python train.py --horizontal_flip=false --rotation_deg=5 --norm="layernorm" --activation="swiglu" --mlp_ratio=4 --qk_norm=false --layer_scale_init=1.0 --dropout=0.1 --patch_size=[4, 4] --lr=0.00094 --eps=1e-08 --epochs=2.3 --warmup_steps=280
Rows from block 8 of a small multi-label image tagger, named by matrix and row number. Rows with one number belong to one neuron. Each number is 128 + 32 x the weight over its row's rms, rounded and kept within 0 to 255. All counts start at 0. After the name is the row's rms in percent of the matrix's.
After each neuron's rows are labels from the 100 images, of 14976, where the neuron reaches its largest size: "strongest on" is what is common among them. Only what is clearly more common there than usual is listed. The data: small renderings of single solids in any pose. In brackets: how many of the 100, against the usual share in percent.
# gate: MLP gate (model.blocks.8.mlp.gate.weight, 1024x256), inputs 128-191
# fc1: MLP up (model.blocks.8.mlp.fc1.weight, 1024x256), inputs 128-191
# fc2: MLP down (model.blocks.8.mlp.fc2.weight, 256x1024, transposed), outputs 128-191

gate.214 114 [106  92 149 154 119 153  71  40 168  86 119  83 152 123 118 169 141 121 103 139 145 120 118 144 146 114 117  80 177 150 156 193 108 131 149 115 144 120 121 100 109 182  75 152  92  65 139  64 109 115 128 122 137 154 107 129 169 153 181  61 119 172 132 125]
fc1.214 120 [172 148  97 187  37 118  61 112 136 114  91 140 116 110 105 132 119 123  93 118 119 142 159 116 190 133 115  94 141 118 185  79 119 138 135 167 136 106 119 228 102 205 133 126 116  94 160  95 152 140 102 107 129 130 119 118  81  96 156 136 129 125 160  51]
fc2.214 115 [176 138 147 143  95 138 164 132 114  94 130 106 152 174 135 106  74 146 119 179  84 155 128 124  73  96 166 140 130 166 160 120 124 135 156  96 151 133 130 114 135 112 117 105 102 144  71  91 153 161 159 120 122 222 175 114 180 102 152 135  62 125 139  58]
strongest on: light from: behind the camera (62 vs 25); sphere (28 vs 4.2)

gate.671 100 [ 70 123 129 145 138 143  55 131 167  72 104 132 113 158 126 116 123 132  97 121 135 126 109 106 121 159  95 137 107 145 145 162 148 138 144 108 107 118 139 110  88 117  89 121 137  60 124 138 174 117  73 120 170  67  63 108 118 241  75  58 177 151 145 153]
fc1.671 069 [180 118 152 101 160 114 158 141 121 154 141 124 117 119 155 186 106 116 187 128 102 134 190  55 151 143 121 137 128 103 169 134 145 117 134 160 112 105 120  97 111  65  90 148 151 136 124 137 109 118 156 177 110 212 131 138 123 125  65 124  89 156 105 144]
fc2.671 067 [ 69 154 152 150 132 175  91 136 136  51  85 106 126 131 110  92 165 114 112 128 130  78 105 110 121 171 120 128  83 135  56 149 131 181 151 135 131 147 105 104 137 175  55 103 145  91 155 150 124 109 127 142 137  82 125 116 126 156  78 103 161 142 130 135]
strongest on: light from: behind the camera (58 vs 25); egg (29 vs 4.4)

gate.710 124 [110 110 155  84 138 156  84 109 130  73 177 141 156 102 125 149 127 167  49 110 129  94  88 117 164 114 128 170 106 103 103 168 162 160 147 170  73 105 122 145 128  87 140 174 110 101 102 110  90 153 141 120 111  84 113 146 102 158  72  99 158 132 109 140]
fc1.710 139 [144  85 123 201 100 149 167 147 138 143 119  70 160 101 180  68 154 102 128 142 124 126 112 148 161 125 199 118 150 129 220 105 123 157 153 165 156 159 121 164 122 157 125 122  86  96 121  94  78 124 124 127 113  98 124 110 147  81 169 251 133  75 158 130]
fc2.710 147 [161 119 111  75 111  80 108 140 103 201 211 186 144 168  81 132 123 140 154 165 132  87 114 137 164  99 136 144 158  63 171 118 116 144 144 164 126 127 164 121 166 144 150 168 139 140 141 107 150 111 150 132 145  59 159 126 141  77 126 116  98 149 101  87]
strongest on: bowl (29 vs 4.2)

gate.607 125 [ 45  98 177 214 166 150 106  78 137 152 123  88 139 126 170 148 111 116 112 120 111 129 114  68 170 116 160 140 152 151 137 190 148 126 161 142 206 138  97 155 109 104 115 148 116  89 137 108 151 112 102 133 154 139  77 104 114 212  84  69 141 140 110 156]
fc1.607 118 [107 163 166 166 148 135 124  87  92 171 172  98  99 126  99  94 121 127 126  93 101  72 167  91 159 175 144  97  66 137 111 100  97 209 138 132 117 159 185 167 135 131 141  59 187 127 116 161 208 130 133 139  67 114 151  73  64 143  95 115 108  81 135 144]
fc2.607 141 [167 155 141  88  49 112 111 136  89 125 125 165 106 128  62 117 118 154 144 125 133 109 143 154  75 108 109  98  73  72 129  80 140 145  92 154  77 109 167 148 114 166 122 111 178 119 163 195 158 144  96 112 138 127  85 170  89 121 137 173 152 106 112 157]
strongest on: metallic (73 vs 33.9)

gate.271 094 [129 124 144  95 137 142 120 172 156 114  83 160 120 152 152 144 133 161 115 148 158 166 114  89 108 158 131  85  82 114  98  99 138  77 114 124 129  94 133 178  90 135 107 138 151  73 150 140 174 113  93  91 155 102  99 118 163 141  70  59 152 195 125 150]
fc1.271 063 [154 115 154 138 109 104  74  66 157  68 151 111 100 152 138 119 195 119 151 148 110  95 167 159 134  75 142 193 157 153 138 135 104  98 119 134 117 119 149 142  87 101 136  94 144 114 129 131  52 123 146 164 114 206 106 115 104 133 166 137  95 170 148 148]
fc2.271 064 [121 133  98 119  93 133 107 120 195  66 106 141 157 152  76  85 171 176 104 115 118 156  89 110  95 148 105 109 122  86  78 176  92 155 129 145 108 208 163 161 154 103  71  50 114 123  94 125 161 150 106 122 136 166 158 168 128  99 157  99 164 169 122 113]
strongest on: glossy (87 vs 33.3)

gate.174 045 [110 109 145 103 114 134 154 202  73  89 129 181  97 138 161 122 162 144 158  92 123 144  76 132 121 197 100 145  93 164  95 136  95 127 106 127  86  81 139 135  82  98 154 140 169 135 120 174  83 125 122  88 135 147 112 143 197 145 129 144 153 156 117 177]
fc1.174 044 [104  82  74 165 139 119 103 150 139 121 133 155  89 144 156 128 150 118 146 145 153 122 103 154 186 165  88 135 174 137 162 135  92 107  98 137 103 120 100 149  95  88 139 171  80 137 154  99 105 103 102 155 156 150 104 122 137 137 137 205 132 134 117 215]
fc2.174 030 [101 151 101 132  75 133  91 147 111 111 154 171 124 139  82 120 149 154  95 181 147 138 137 105 125 153 120 112 144  30 185 106 152 152  81 143  85 134 161 129  68  94 169 124 108 130 156 111  99 151 111 118 105 148 142 178  87 126 185 130 116 141 148 121]
strongest on: bowl (26 vs 4.2)

gate.328 062 [111 109 129 113 140  80 132 121  83 141 147  96 112 151 225 137 151  86 201 165 127 130 118  92 189 114 173 167 183  85 145 162  76  93 155 110 132 119 124 135  96  95  96 155 140 133 106 138 144  83 125 148 139 176 104 154 121 143 157 159  93 175 148 108]
fc1.328 056 [127 128 119 116 109  98 166 177  65 151 127 108 103 162 199 102 116 139  98 155 138 125 136 106 112 153 145 127 154 130 153  99 138 131 120 123 150  91 166 124 164  73  75 152 145 110 100  99 164  60 117 118  99 154 125 104  78  87 117 177 115  78  95 102]
fc2.328 052 [144 211 156 168 156 122  95 143 146 155 111  94 111 126 126 174 123 148 147  68 118 120 178 120 208 111 147 125  61 147  75 123 144 146 148 140 133 184 110 151  80 163 114  65 174  98 120 138 157 148 132 123 113 214 174  84 146  25 142  94 140 150 125  90]
strongest on: orange (26 vs 8.3)

gate.373 113 [148 158 152 109 153 144 108 162 132  85 111 139 140 157  98 159 121 159 145 179 147 187  58 145  69 133 100 113  85 156 139  88 122 107 129  99 147 162 131 166 129 229 131 107 129 104 140 127 112 114  88 129 188 114  80 172 188 119 117 104 118 165 117 116]
fc1.373 102 [135 156 184  68 211 161 159 172  50 147 157 143 113 122 114 138 108 144 141 150 158 142  55 149 123 112 156 119  97 122  93 107 144 163 127 146 136  85 122 156 124 166 118 120 162  93 146 135  84 152 121  98 145 116 114 152 124 124 109 159 156 115  81  75]
fc2.373 105 [ 83 156  58  93 127  54 129 153 111 113 117 113 111 100 123 112 138 150 127  62  91 114 155 119 148 170 156 131 120 149 151 154 154 142 114 155 114 122  75  96 102 144  78 106 150 162 147 174 126 101 147 121  65 103 134  90 118 221  68 106 169  45 156 127]
strongest on: spring (51 vs 4.3); red (27 vs 8.8); cube frame (25 vs 3.8)

gate.209 054 [ 91 135 182 168 129 116  74  85 121 132 112 139 117 141 120 163 118 130 136 161  70 135 149 133 135 137 162 113 167 121 133 189  57 122 107  81 187 122 155 111  74 104 167 138 136  84 175 108  95 126 113 126 155 145  98  96 220 154 117 114 171 160 173 109]
fc1.209 048 [146 146 127 178 208 123 169 114 145 167 157  99 175 162 162 130  74 104 118  99 142 123  92 119 153  93 122 180  93 142 116  99 185 131 149 137  77 164  85 137 190 226  76 147  94 141  70 137 159 101 111 134 143  73 160 111  93 130  56 119  76 133 106 114]
fc2.209 033 [128 113 158  31 161 145 145 186  52 138 141 128 146  76  74 117 127 138 149 106 149  77 163  75  78 113 157 184  98 116 137 104  98 136 140 162 110 126 156 158 164 139  93  70 156 159 111  81  34 105 160 122 138 171 146 165 134  96 108 127 109 155 150 177]
strongest on: light from: behind the camera (55 vs 25); orange (45 vs 8.3)

gate.745 083 [126 101 109 114 111 124  96 177 138 121 119 115 111 120 148 136 115 100 127  97 134 184  79 127  96 115 121 154 106 188  97 155  53  81 134 106 135  66  72  68 115 169 131 151  94 125 105 123  73 131 111  97 167 174 115 148 168 190 184 124 127 151 133 153]
fc1.745 072 [100 129 144 144 126 139 153   5 120 118 107 121 161 124 153 167 139 124 113  78 135 160 115 118  81 124 132 186  99 169  76 157  69  96 138  47 144 202 126  71 134 164 104 102 111 123 129 169 148  73 125 160 152  97 131 157 113 147 122 129 111 113  97 153]
fc2.745 064 [ 75  60 153 129 137 143 173 164 174 193 104 121 152  73 142 144 128 115 133 137 129 105 148  81 119 154 111 150 156  99 118 181 144 146 146 142 108 130 105 126 152  78  67 122 107 120  83 105 161 147 176 144 100 145  70 118 132 117 103  97 114 118  84 134]
strongest on: light from: behind the camera (50 vs 25); sphere (26 vs 4.2)

gate.35 116 [156 141 132 114 135 108 103 154 168 147 136 115  83 192 119 153 122  72 127 146 115 161 137 162 122 134  85 100 123 122 114 107 100 119 112  81 186  94 152  80  99 161  84 163 167  86 156  96 184  94  57 145 177 116  90  98 149 145  99  35 110 147 142 155]
fc1.35 124 [164 112 142  82 115 108 160 172  94 186 100 148 105 131 139 177 132 145  98 127 127 155 133 179 108 113 103 131  95 135  93 125  86 109 123  81 166  70 156  68 132  70 103 199 154 108 164 112 159 133 100 129 148 170 106  95 152 105 117  77 124 158 140 157]
fc2.35 122 [105 132 106 135 127 102 159 153 146 172 181  91 147  72 116 139 173 116  98 153 164  86 140 179 158 144 119 120 138 143 120 135 137 194 149 109 109 110 190  87 154 149 135 151 119 173  67 126  89 144 179 168 104 126 169 115 124  86 159 121  66  74 121 110]
strongest on: light from: behind the camera (53 vs 25)

gate.360 174 [134 159 117 109 156 108 141 130 159 118 170 111  99 154  90 117 120 164 130 183 112  92 148 201 130 174  52 148 159  71 144 116 126 161 116 144 131 169 186 155 141 141 181  89 201 127 105 127 174  89 122 157 142 138 113 107  76 114 135 151 117 138 116 128]
fc1.360 179 [110 142 148 108 166 117 133 110 184 124 133 189 114 172 131 109 115 142 100 144  98  97 133 127 133 134 113 167 134  61 131 133 119 139  75 145 133 109 130 118 134 120 160 154 178 134  98  92 177  52 121 143 161 100  97 128 124 121  90  98 118 164 150 153]
fc2.360 197 [118 135  96 159 102 111 119 100 129 143  81 189 154  87 171 132 159 101 148  48 126 140 134 109 140 132 159 146  86 165 141 129 109  89 104 124 146 128  92 148 107 120 114 138 112 191 139 201 109 155 152  93 100 142 101 133 186  75  98 138 143 106 131  89]
strongest on: orange (33 vs 8.3); yellow (28 vs 8.2)

gate.99 073 [121 103 186 191 151 167  88 142 143  93 123 138 119  98 141 172  71 124 151 146 137 142 108 143 188 130 135 118 151 190 158 124 127 127 120  81  89 137  76  75 121 159 164 102 121  99 118  36  53 131 126 144 141  89 100 107 178 153  60 127 151 185 122 119]
fc1.99 048 [ 89 157 137 190 166 125  93 151 163 141 129 139 122 110  66 175  92 130 190 115 112 142 149 128 183 111 104  96 118 144 172 108 168 101 109  63 104 136  58 130  77 138 138 185 128 138 148 105 144 182  70 102 154 132 111 106 126 146  60  92 183 107 142  34]
fc2.99 043 [ 86  95 141 138 124 129 182  78 110 109 120 121 125 102 211 139 115 102 187  61 104 106 162  45 129 115 129 158 169  68 171 170 155 115 140 144 129  93 146 118 102 114 162  69 144  76 175 127 103 168 133 115  78 192 127 169 103  74 113 149 153 145  86 135]
strongest on: spring (59 vs 4.3)

gate.630 125 [ 72 101 188 209 136 187 122 156 114 134  81 138 173 128 194 144 157  93  97 105 164 141 126 100 118 101 140 164 136 146  83 177 145  69 134 136 202 141 135 157  64 137  83 128 103  59 164 150  93  88  85 108 143  64  98 140 115 134 152 106 149 199  75 186]
fc1.630 098 [ 87 135 163 233 182 157 151 159 108  92  93 106 178 128 155 139 150 139 120 100 158 137 123 112 136  72 137 115 138 171  90 112 155  65 150 156 188 131 110 181 113 151 112  72  87 119 187 161  88 166 140 126 113  62 119 127 115 140 161 156 151 208  76 126]
fc2.630 100 [118  64 134 102 148 158 149 103 125 127 112 152 131  60  91 115 159 109 106  81 185 140 161 151 104 142 116 115  84 136 163 111 187 150 121 116 102 117  81 222  94 199 108 127 155 117 137 166  85 169 128  99  86 140 162 160 151 116  97 139 131  70 110  76]
strongest on: metallic (63 vs 33.9)

gate.263 109 [119 113 162 120  78 133 180 153 165 120 120  72  92 106 113  98 104 137 189 163  99 177 131 150  74 190 118 123 154 175 146 134 126 128 112 114 140 192 150 110  74 173 103  91 111  68 126 104 102 138  71 118 157 131  85 168 115 143 189 173 144 118 122 151]
fc1.263 124 [155 183 121 136 159 137 125  95 102 141 147 131 164 174  49 161 145 162 127 142 144 106  89 178 159 114  57 112  87  69 158 122 113 151 178 103 142  91 186 174 166 149 150 136 197 166 163 145 177 143 150 155 112 127 152  63 140 124  89 124 122 127 155  97]
fc2.263 124 [117 123 157 151 139 108 158 152 134  91 155  43 118 131 137 103 140 146 164 147 123 145 107 182 110  98  87 126 196 166 122 137 125 159 201 141 169 159 163  70  90 137 124 107 149 105 151 110 102 115 120 193 175 105  82 131 117 166 161 115 125 139 125 170]
strongest on: glossy (78 vs 33.3); sphere (47 vs 4.2)

gate.132 107 [117  75 181 183 172 145 110 127 147 144  97 146 142 118 166 116 141 125  96 117 183 125  92   0 160 111 155 109  65 130 105 128 142 161 145 125 168 102  81 158 111 160  49 177 128 102 131 153 189 149 113 107 120 102 105  94 165 118  60 101 121 116 112 106]
fc1.132 093 [ 97 116 175 118 134 155 187 107 181 114 131 102 119 143 145 118 139 137 139 136  85 114 142 192 163 162 117  92 108 162  82 163 135 143 135 103 133 164 177  73 179 134 132  70 202 108 120 136 147 127 124 155 131 158 121 107 152 138  66 101 147 104 140 180]
fc2.132 095 [145  40 159 124 154  92 165 117 165  98  72 160 115  99 127 145 136 110 123  94 153 169 136  94  84  92 196 103  93 151 138 107 167 113 109  94 117 100  90 165 112 163 154 161 137 114 119 115  90  91 140 132 153 132 122 171 158 115 108 143 160  97 135 149]
strongest on: metallic (79 vs 33.9); sphere (39 vs 4.2)

gate.49 091 [ 94 157 170 206  97 147 100 106 124  74  69 167 111 131 147 121 121 128 107 151 100 132 117 141 176 165 183 159 109 100 147 124 100 128 102 139 157 162  99 125 122 171 112 162 141  89 128  78  98  93 109 123 155 116  89  98 121 143  71 132 177 174 157  93]
fc1.49 074 [120 173 142  91 188 116 214 138  91 155 141 124 131 165 186 125 170 125 165 152 106 140 108 125 139 134  60 175 154 146 176 120 112 127 145 101 159 125 118 119 139  12 142 117 134  93 153  74  38 115 156 102 168  87 128 153 197  97 160 209 132  94 103 180]
fc2.49 064 [203  96 115  79  63 122  94  45  88 121 137 155 158 110  92 176 135 148  93 150 124  94 116  81 135 108  54 127 125  77 167 172 123 114 123  97  76 160 114 136 183 149 122 116 125 161  72 126 153  91 120 139  95 125 201 124 124 169 129 109  97 113 106 105]
strongest on: orange (31 vs 8.3)

gate.719 103 [125 109 170 150 143 172 161 120 146 215 167  70 162 132 167 103 116  79 142 164 108 144  88 148 150 116 145 129 128 101 173 188 144 133 211 111 209 111 175 162  89  89 128 143 126  94 130 138 100 158 110 108 132 107  90 137 175 105 194 150 118 175 134 177]
fc1.719 114 [172 125 154 103  83 168 158 168  76  66 130 137 143 123  73 130 153 167  84 163 192 136 107 148  68 106 108  89  74 144 127  59 152 112 113 143  96  74  89 136 101 188 172 160 145 135 175 142 115 196  95 148 108 151 155 147  93 156 129 172 139  99 170 120]
fc2.719 112 [145 159 120 131 143 152 130 104 118 146 112 185 106 202 130  68 112  91  67 160 147  78 204 146 126 166 102 151 167 106 113  78  93 111  76 100 117 107 164 108 106 158 112 136 113 113  92  86 182 126  67 161 105 129 121 127 133 111 183 118  75 105 143 140]
strongest on: glossy (71 vs 33.3); teal (25 vs 8.2); red (25 vs 8.8)

gate.502 083 [171 168 107 165 219 152 171 170 113 186 181  62 169 127 115 113  98 105 130 129 103 155 139 106 146 153 131 118  84 167 125  98 132 159 154 160 133 171 146 139  95 145 129 117  72 124  99 116 117 166  75 137 145 133  54 147 112 157 116 127 100 100  87 116]
fc1.502 040 [ 89 103 131 126  30 119 103 197 147  72  88 138 116 132 131  88 174 131  98  92 112 124  67 121  81 103 134 142 159 195 122 150 103 141 134 107 127 134 129  88 124 137 171 100 193 129 142 201  77 131 162 151 121 121 145  85 137 109 150 149 148  85 167 132]
fc2.502 043 [175 131 111  50  89 138  87 112 132 177 139 108 156 108 128  97 117 107  97 126 145  96 170  38 139 104 164 167 110  50 106 188 157 100 111 185 172 196 140 183 150  64  88 100 112 114 131 119 148 127 106 112 121 164 155 146 116  68 157  98  83 151 147  80]
strongest on: metallic (67 vs 33.9)

gate.110 075 [170 112 118 173  61 128 135 170 129  78  91 137 127 121 151 113 160 160 126 112 129 162  96 175 128 103 123 138 113 194 184  69 123  97 124 133 162 126 126 104 112 204 130 102 121 111 140 156 106 127  84 118 152  70  99 124 187 119 119 149 174 115 163 119]
fc1.110 064 [133  94 111  86  58 139  94 138 108 104 156 149 164 150  85 146 124 122 116 119 127 122 132  97 103 112 216  58 113 102 172 110 140 138 111 153  79  90 121 102 150 153 126 176  95 137 158  84 109  77 144  90 113 137 110 149 126 101 184 150 119 120 129 195]
fc2.110 064 [123  96 128  88  77 148 104 181 132 115 116 164  88 139 118  91 188 125 147 169  81  98 110 163  96 164 145 108  74  63  75 107 122 152  87  87  95 167 127 119 162 153  94 131 190 132 163 132 187  60  79  76  93 169 218 119 121 185 103 109 155 132 115 101]
strongest on: orange (33 vs 8.3)

gate.494 103 [101  99 192 114 173 130 124  91 146 104 104 115 119 146 178 138  95 163  97 112 132 130 104  60 100 148 127 130 103 159 117 149 167 135 136 112 123  90 125 125 101 103  83 158 126  70 154  90 164 113 117 160 140  51 103 156 125 144  95  93 150 137 129 197]
fc1.494 108 [ 76 150 204 152 245 151 120 122 125 110 148 114 148 131 192 170 109 164 105  68  88 156  65  68 142 126 133 110  84 132  75 180 110 156 157 111 184 100 126 173 142 110 101 150 107 112 155 101 162 125 139 137 135 122 118 145 122  99  86  51 162 165 141 144]
fc2.494 114 [128 150 138 159  65 135  84 162  48 123 144 116 145  63  94 124 120  79 160  78  42  96 187 171 171 160 108 128 122  76 155 126 125 184 146 176 120 143 166 183 106 121  76 137 153 151 108 169 121 115 139 121  77 161  93 137 104 165 143 161 120 127 153 143]
strongest on: bowl (34 vs 4.2)

gate.510 097 [180 111  91 131  91 133 190 166 130  83 113 146 156 124 161 164  77  93 144  85 104 134 120 134 108 130 127 166 124 165 142 130 107  99 102 175 143  75  35  96 125 128 162 126 105 152  82 171 104 104 130 108 144 141  88 151 146 124 102  97  84 154 120 174]
fc1.510 101 [ 80 150 155 163 141  72  53 105 134 147  95 134  65 113 206 135 139  94 166 161 112 145 161 127 203 172 173 120 152 136 110 166 124 137 108  78  76 143 104  99 176  77  81 147 157  85 115 126 116 137 133 116 129 138 128 112 119 155  84 155 167 117  65 133]
fc2.510 107 [167 141  90 129  40 131 132 144  77 140 176 121 109 141 166  92 112  86 105  85  74 110  98 143 184 163 123 141 158  91 148 161 111 144 126 207 166 154  96 163 107 138 117 145 163 108 101 165 112 108 125 140 128 107  79 162 112  71 164 138 145 160 139 170]
strongest on: glossy (68 vs 33.3); blue (27 vs 8.1)

gate.270 079 [150  77 164 156  99 156  68   0 128  59  97 161 145 140  90 169 134 162  70 146 171 158  93 128  83  85 138 114 100 177 136  99 104 114 164 138 112 113 107 141 121 161 160 111 135  63 160 143 156 119 113 144 144 104  98 125 155 141 112 129 159 168 155 146]
fc1.270 068 [103 107 129  76  90 105 189 147 152 156 122 139 129  86 165 136 182 128 128 130 164 115 132 196 213 140 126  88 148 143 155 161 143 125  85 120  78 158 168 143 166 121 132 105 126 113 110 147  53 158 157  98 113 141 129 102 122 115 112 180  87  94 120 164]
fc2.270 057 [148  86 165  48  93 143 115 138 107 153 146 111 122 141 112 106  96 140 127 183 110 104  97 135  97 110 173 130 109 149  70 144 136 111 139 177  86 116 154  76 166 122 112 167 137 122 103 111 174  52 160 141 147 105 194 141 108 174 137 133 104 127 131 216]
strongest on: light from: behind the camera (52 vs 25); red (32 vs 8.8); sphere (26 vs 4.2)

gate.667 104 [ 74 100 106 160 154 157 107 151 130 156 132  83 164 158 138  92 126 131 127 127 153 162  74  87 116  90 154 148 179 120 112 161 179  88 187 179 151 135 154 113 112 130  83 111 116  92 162 142 131  92 114 181 157  56  66 173  91 163 172 184 145 135 129 190]
fc1.667 101 [131 135 155  77 171 139 144 175  67 138 176 115  96 115 126 125  89 166 145 135 160 167 117 170 141 195 105  89  82 136 126  99 214 152 132 111 102 121 111 141 119  88 108 110 156 130 166 113  65 134  91 150 123 140  85 131 116 158 125 142 153 151 124 138]
fc2.667 106 [ 87  87 124 102 136 121 184 100 185  74 109 102 100 154 100 168 168 184 128 120 154  74 109 122  92 135 126 119 148 156 155  89 144 161 103  93  85 116 143  70 149 158 167 102 150 129 166 157 117 112 161 138  72 122 193  85 151 118 119 131 137  98  78 187]
strongest on: glossy (62 vs 33.3)

gate.582 133 [ 99 135 170 161 130 139 102  79 154  96 118 133 138 142 128 149 101 146  83 107 100 131 125 107 109 144  99 142 101 126 118 172 146 128 129 111 132 124 161 140  83  99 115 131 168 102 125 134 155  97 115 146 132 122  83 121  97 195  52  54 167 175 121 177]
fc1.582 164 [158 133 109  88 164 136 158 169  88 179 131 113 129 152 105 131 141 106 165 191 169 148  91 173 145 119 147 109 158 107 174  92 124 124 156 103 149 128 107 138 164 144 153 120 126 121 157 120 100 134 117 101 146 101 130 122 183  71 185 194 119 132 114  99]
fc2.582 183 [108 114 156  69 176 130 150  88 104 194 173 130 103 115 147 137 119 155 169 185 176 113  75  87 154 150 148 128 155 127 139 162 130 163 143 100 127 102 120  81 133 129 184 174  97  89  92  91 107 155 154 108 128  90 193 114 161  77 150 120 122 103  79  88]
strongest on: bowl (46 vs 4.2)

gate.219 094 [146 145 158 122 139 150  88  81 126  86 165 167 132 161 117 182 133 149 115 151 123 162  71  82 123 147  93 137 106 127  98 112 111 112  75 112 105 104  94  99 140 128 168 139 133 150 117 139 106 137 107 144 178 167  72 143 171 177  77  63 139 178  99 115]
fc1.219 063 [109 128 132 143 177 129 101 111 175 119 163 165 150 142 124 177 108 135 132 132 149 161  77 104  94  78 103  97  79 125 109  88 174 120 116 103  65 102 104 100 141 120 119 157 151 153 155 180 152 163  97 110 170  85  96 140 150 162  95  75 121 112  42  84]
fc2.219 059 [132 108  84 103 116 123 119 166 119  59 140 117 119  93 155  73 120 123 134 128 139  54 131 156 115 164 137 144 140 155 116  97 149 139 119 177 100 171 109 144 101  98 134 116 142 134 166 128 107 131 158 139 104  76 155 158 114 126 176 181 165 132 173 103]
strongest on: spring (45 vs 4.3)

gate.302 095 [134  98  80 161  56 151  91  98 144 123  94  85 189 172  76 119  95 141 181 191 104 228 101 159  98 116 110 103 174 151 195 144  96  86 170 147 148 152 169 113 173 149 104  92  94 139 150  88 157 157 124 143 162 133 120 179 109 155 155 138  88 150 119 132]
fc1.302 099 [146 118 176  42 149 128 182 134 131 121 124 191  95  89 174 134 162 118 101 129 162  59 134  82 110 107 145 150 123  98 110 152 138 104  28 112 109 104  98 123 118 125 159 195 140 115  88 118  95  88 141 109 130 133 136 138 193 106 123 157 159 127 147 142]
fc2.302 097 [142 165 144 156 121  83  83 166 127 158 142 157 110 119 147 170  77  88 136 110  80 172 128 159 113 113  79 178 112 106  61 124  96  55 117 154  97 101 114 144 109 174 156 110 161 141  61  84 112 105 101  62 201 140  83 183 150 109 160 107 158 188  63 123]
strongest on: orange (34 vs 8.3); cube frame (28 vs 3.8); chain link (27 vs 4.3)

gate.10 061 [ 95 114 158 125 151 131  91 123 128 176 145 111 130 138  99 118 142 147  86 159 125 146 118  52 164 151 200  95  25 136  85 138 111 150 134  99 150  67  75  60 111 177 119 139 117 128 122 107 142 119  93 153 150 181  90 110 103 143 126  63 105 109 167 181]
fc1.10 056 [ 85  90 170 126 115 152 130 131  97 128  44 135 130 143 147 116 152 156  87 108 145 143 121  94 134 136 159 103  73 147 104 136 127  95 115 118 173  98 120  86 163 154  59  75 132 127 161 104 197 133 125 146 161 160 114  94 109 138 126  99 165 110 142 119]
fc2.10 052 [209 156 115  86 141  92  76 170 103 140 140 131 147  59  17 104 116 175 134  88 125 103 105 188 111 123 143 136  73 120 120 129 154 152 128 166 122 147 129 150 146 174 135 145 127 172 124 153 133 149 184 139  82 177  98 131 171 108  51 124 141 106 146  46]
strongest on: bowl (44 vs 4.2); blotchy (26 vs 9.7)

gate.281 149 [ 92 125 139 112 147 124  84 103 134  59 146 168 170 185  75 184 125 162 139 138 115 191  67 182 112 121 109 124 112 133 104 100  99 137 105 119  96 153 127 135 155 162 168  62 155 154 149 151  88 118 150  89 190 120 116 156 182 131 129 115 165 170  66  67]
fc1.281 160 [148 168  89 182 119 108 162 207 156 148 103  76 110 104 143 109 126  99 163 127 145  80 217  92 105 116 150 129 173 130 138 104 148  60 130 105 185 104 103 162  81 152 131 142 118 134 122 133 162 125 120 179  39 146 153  86 112 115 168  99  81 146 190 171]
fc2.281 174 [140 116 167  95 174 136 163  80 110 149 162 110 174 101 119 113 122 166 157 157 128 140  88 134 136 116 142 141 127  97 103 191 101 127 166 117 155 144 156 138 146 130 139 204  86 115  84 100 134  95 171 114 172 174 104 185 115 134  94 126 101 172 128 142]
strongest on: spring (69 vs 4.3)

gate.760 103 [115 130 114 164 116 145  91 142 121 160 104 107 122 176  88 143 100  97 153 184 120 171 108 137 125 149 148  97 185 156 179 144 146 132 150 135 186 148 148  81 118  79 127 167  88  97 139  70 126 106  54 157 149  69  76  98 110 164 146  99  98 167 157 198]
fc1.760 087 [ 95 129 131 158 105 145  93 122 125 159 132 101  88 162 128 146 126  84 136 142  71 145 101  95 207 183 158 157 217 117 151 173 144 162 133 163 192 171 148 121 121 101 132 155 140 100 132 130 133  91  89 178 128  49  90  83  67 150  84  80 121 186 136 172]
fc2.760 102 [208 111  86  67 140 102 128 205 120 130 158 165 127 118 176  99  92 114 124 107 161  93 167 106  80 112 175 106 134 133 126  82 157 117 123 184  96  96 110 140 154  82 141 136 133 111  94 142 126  88 141  91 122 110 131 139 105 128 101 140 131 121 124 123]
strongest on: orange (32 vs 8.3)

gate.444 139 [ 99 128 159 169 149 138  69  35 169  69 117 141 152 140 142 177 132 161  92  93 106 111 120  56 115 138  91 117  95 167  74 196 123 142 126 110 139 139 128  94 141 109  86 120 149 146 120 142 176 132 154 138 119 146 126 106 121 189  18  22 129 135 127 128]
fc1.444 166 [106 130  97 180 154 128 152 159 106 130  95 141 151 130 166 114 151  86 141 129 118 118 141 136 134  84 173 152 156 168 131 112  92 112 103 146 163 185  97 114 194 165 114  62 114 171 121 117 132 115 132 102 151 119 140 149 152  84 142 180 110  98 106  54]
fc2.444 187 [113 103 130  43 169 125 146  91 117 194 168 151 116 138 100 146 142 162 122 203 195 111 109  83 159 135 122 150 144 134 154 153 143 149 119  83 117 143 130  73 190  81 162 167 115 136 114  84 138 152 148 158 129 121 201 117 178  83 152 119 106  96 132  90]
strongest on: bowl (49 vs 4.2)

gate.640 112 [186 119 180  70  91 137 149 197 116 100 158 147 112  79 141 138 127 144 173 149 113 127 111 173 150 174  53 121 105 125 111 119 117 151 106 158  85 145 107 149 102 179 201 115 214 132  93 189  80 138 100  78 150 151  90 161 131 125 143 173 174 138 112 108]
fc1.640 106 [ 74 166  99 210 154 112 110  50 103 154  89 156  99 140 192 141 130  94 138 104  89 141 137  75 232 136 136 138 134 138 131 133  63 109 107 105 138 129  91 140 147  98  64 124 137 155 115  63 191  69 117 164 124 144 135 114 107 108 105  90  92 119 107 113]
fc2.640 102 [144  98 133 113  53 189 103 143  54 152 123 112 166  84 101 158  86 161 144 120 128 134 126 183 118 146 144 148 125 110 188 128 128 147 148 195 118 159 106 156 135 122 123 111 100 108 117  81  33 132 155  77 120 124 145 163 123  87 115 210 163  88  80 112]
strongest on: glossy (66 vs 33.3); red (32 vs 8.8); bumpy ball (27 vs 4.1)